Rows from block 0 of the decoder of a small segmentation model, named by matrix and row number. Rows with one number belong to one channel. Each number is 128 + 32 x the weight over its row's rms, rounded and kept within 0 to 255. All counts start at 0. Numbers have three digits each. After the name is the row's rms in percent of the matrix's.
Before each channel's rows are labels from the 100 images, of 14976, where the channel reaches its highest value: "top examples" is what is common among them; "colour at peak" is the nearest of a few named colours to the mean colour under the peak. Only what is clearly more common there than usual is listed. The data: scattered letters and digits in many colours. In brackets: how many of the 100, against the usual share in percent.
# convs1: 3x3 conv (decoder.mid.0.convs.1.weight, 96x96x3x3, each kernel summed), inputs 0-95
# convs2: expand pointwise conv (decoder.mid.0.convs.2.weight, 192x96x1x1, transposed), outputs 0-95

top examples: count: one (38 vs 17.2); the character V (25 vs 9)
colour at peak: brown (34 vs 14.3)
convs1.55 110:114092093053142069090126096143101125105104138161132090198237128131098167134125119103124143141099157116173096125112144094136142161089111077149097084126203128080142134123140089082124153122130125132090078147124140101123173089118124082133125128128110120029111140126117170145135160097101187109
convs2.55 098:128128183164128128128128031128176128128128128128184128128219128128128096128192182128128179128169049128078154128128172186161128128090083128178128128178128089128185128128128181187128183128165128128128128128128128128107128128128128128128128128128128128194128128128128128128128128128128128128

top examples: the character W (52 vs 9.5); largest: W (32 vs 2.8); the character B (26 vs 9.3)
colour at peak: grey (38 vs 2.6)
convs1.20 084:092098109099154108086081144128108108103072132085127107074057186139152134066136139100148013152155128140110138085107148078157090177119145119099109119078136110142084067141127108127130092092051158050118110080128117134129114120128156128100147112110104141111133104186096112116128123122139163143
convs2.20 086:128175128128162128128128128208128128128128128128128128128128128099038176128027128128128055128128128128128128204128128128128128128128128128128128128128203128074128128128128128128128128063128128077128128128128128128128128128193214128128128128128128171128128186172128128128128047128082128128

top examples: the character 8 (30 vs 8.7); the character B (30 vs 9.3); the character M (28 vs 9.4)
colour at peak: grey (35 vs 2.6)
convs1.12 088:138151140141095094077136118141161140096080150116128156169190069079136133058154132111152122115134136171094137137136119124132105095129136110142102151112119095135134110152140115083113056147142131160166067100131105168078069140128255105133173115116104104100126128180106070104122097095129138137
convs2.12 071:128128128128128128156128128223063128128128128128128128128128128128128128128039096128128042128128128060128128171128128128128056128128128183128128128128128128128128128175128128128128128128048128030128192128128051128081128128128128128196204128070128128128128128128128128065202128061128128128

top examples: the character K (55 vs 9); largest: K (38 vs 2.6); count: two (36 vs 16.6); the character X (35 vs 9.4)
colour at peak: brown (32 vs 14.3)
convs1.8 106:104143164124151137077093140075123019121074116114093147131135105141095119130143139051135141117124099162126107111115183097145133187144149131120088113102138112156139163124125165161074094142072161107129116121147127095086138129085184156092170169145193155136103139178076112090134177102108188090
convs2.8 108:128128128128167128128128202178128128058128128128216128064128128128080151128128128128128128149128128128128097079128128128199128093092128128128128128128128128058128128128128128111128168093128128128128128128128128128128128128183128128142075164128109128128128128128128128128128128128128158128

top examples: the character B (49 vs 9.3); largest: B (46 vs 2.7)
colour at peak: grey (26 vs 2.6)
convs1.46 093:140128133125134099052176128128128085128097141121129142157255130105109119063109158135120108110122130140126128119128128128108130141094193095148109112113092114142113128124127079144134063145203128146190075132118116200102107128115226134141125078124145106167129157198111099148129125123111152121
convs2.46 075:128128194183128150053172128128128068128128056128199128128210128085128128128085128179252038128128050128128128128072128067222075076128128128128128062128128128128128128128128128128218128128128128128128128128128128128128128128128128128128128128128128128128077128128128186128128128128128207128

top examples: the character B (30 vs 9.3); the character M (28 vs 9.4); largest: B (25 vs 2.7)
colour at peak: grey (30 vs 2.6)
convs1.45 103:145091161117134154105144140118138135104066121086158148187137126128068128082127151138100125156144042113145135134063134163104133130130200108122081168111108147090123114140081130123157029143136139115153117140101123211125086159141221124108128103115057115121158187112112105124123113110096154131
convs2.45 099:128163128176128128128225085128128128128054128128225070128128074128128128128128092189207128128128077128191128128128128128128128077128150128084150128128128128128128128128128128128189162128128211061128186147128195117085128128128128128128128128128048128128163128128128205128205098128128128205

top examples: the character R (83 vs 9.3); largest: R (74 vs 2.9)
colour at peak: brown (42 vs 14.3)
convs1.72 097:159122150152094121092093140119162117097111123150128139177120110077128155075132128133142091117105133173032129141158095074173120117132094116157113141185136054094153116163072149002120102124157132159152081095146110126122123122133186101140136137106152092178134106201119129095121142117128145165
convs2.72 092:128128128128191128128128128128057058128128128171128056061128094128075128128040128128128076128128128128128128128162087128128089128128128184101128188128050059070128128128128128128128128084128128076128176128128128128128128075185128058128128128128128128128128128128170128083199060090128128128

top examples: the character Y (41 vs 9.1); largest: Y (37 vs 2.7); the character X (27 vs 9.4)
colour at peak: grey (36 vs 2.6)
convs1.43 096:088127159163105113198066114086117136122101031128140130165040084090131136114114146090112152148111098117115163128133114071130143146120138110205069114129065072129157092110140133152061151127092121123127035153115130076127120136166134131119144108114148111128148144137111156095080144164156116114
convs2.43 109:128073106077150128128128143086128043162128128128174128128128128128128128128128179089128128128128184241073128128165128068128128128100084128087128179128128128087128086087053170128128178128128051149193128128128128128128128098168161128128128082128173128128172093128128110128092128128128128075

top examples: the character E (39 vs 8.9); largest: E (29 vs 2.7)
colour at peak: brown (39 vs 14.3)
convs1.75 109:090106120110177103153142134131108036150108101156128130107139143125126157093115137087136151138165103093127156116139147031123111158115156090101090116147093120102116092112129027128115135133085128124128105128096103158141148112157058117107128128136158146000122132126093160156075144147125130136
convs2.75 130:154104128128128128099128128128144128128128099079195181170128222128128099128128128128208128128181054175128077128091199128179150192128128092128128128162161128128128128097128200172128128102128097128128075128092128128128128090128128128128173128128170172164128164128128128158071128128128128074

top examples: the character N (57 vs 9.7); largest: N (44 vs 2.9)
colour at peak: grey (35 vs 2.6)
convs1.76 103:128135169109117123135180123064148122095128072088150196204024114100141131098094127096156143129047137142152161113184172110142058089130082113133149147076079137135155130117148133133145087113137123128149147136131095128099127156134111128152094115103128117150148182116113087039120122134095148090
convs2.76 100:128128128128128128201186158054112128128128185128128128128128084128128128128086128168079089128068176128128128175128069128128128128128128128079128177084128128128073164128094128128128128128128083128128165128074061128128128128205170128128071222128060128128128053128128128128128097128128128128

top examples: the character U (50 vs 8.7); largest: U (42 vs 2.5)
colour at peak: brown (33 vs 14.3); grey (31 vs 2.6)
convs1.83 122:150065085080125132122137125130123178137131100132136145162210121144182132083129149064119165156130130124112155126111143060072157095124118113127149121120135112097162108119091074111159044128177141136120097130163181154154111172155084113115108131145143132048154172039125117148124194134135152105
convs2.83 113:181128128128038156077128105128128153128166128038198172128128128109145128128128128165128128128128050087128128181057213128128187128169128100128128128128205170128128161128154168128165128078128128164128128128128197128128099158128092082128128157128062083128128128128156190090128128128128128128

top examples: the character X (75 vs 9.4); largest: X (67 vs 2.9); the character Y (34 vs 9.1); largest: Y (25 vs 2.7)
colour at peak: brown (33 vs 14.3)
convs1.26 119:128119125137113107171143141088119136093150052135109088150088062103119167100124116071155134131123122137143129082076102113127189161139082099135129100138081073109141087128155164133137174125090128128131059116146165110145126123111088109123134110128171180031087117114057166138038156150106125121
convs2.26 142:128128128080128165128128179128128084128128078178159128128149128128128128093104128161074128128128051128128065174128128128164157128104128128128128128106137067128186128128128128082166128128128128128128154128041094128128128128225128128128087085128128177128062128128073145128128128128128168053

top examples: count: one (44 vs 17.2); the character 1 (31 vs 9.2); largest: 1 (29 vs 2.7)
colour at peak: grey (30 vs 2.6)
convs1.30 100:129144127175051145056051113127166145090144103112123080189046082067113137143150104133129126049108119081100120118123109176112114112139131140133132134119134119121140143091103148123128170100084135145131084140152155142103116071140205076113133099097104118187130111084131119090172095103085119147
convs2.30 112:063097128128128128218128128128128086128099128168092128128128095128065080075128128077128128128084209185128156128163089128091128128128128128103128128128073128128128128091057128128128230128150082128072128128128128128128128128128128128046085128128128128086128086128128073182037128128128128128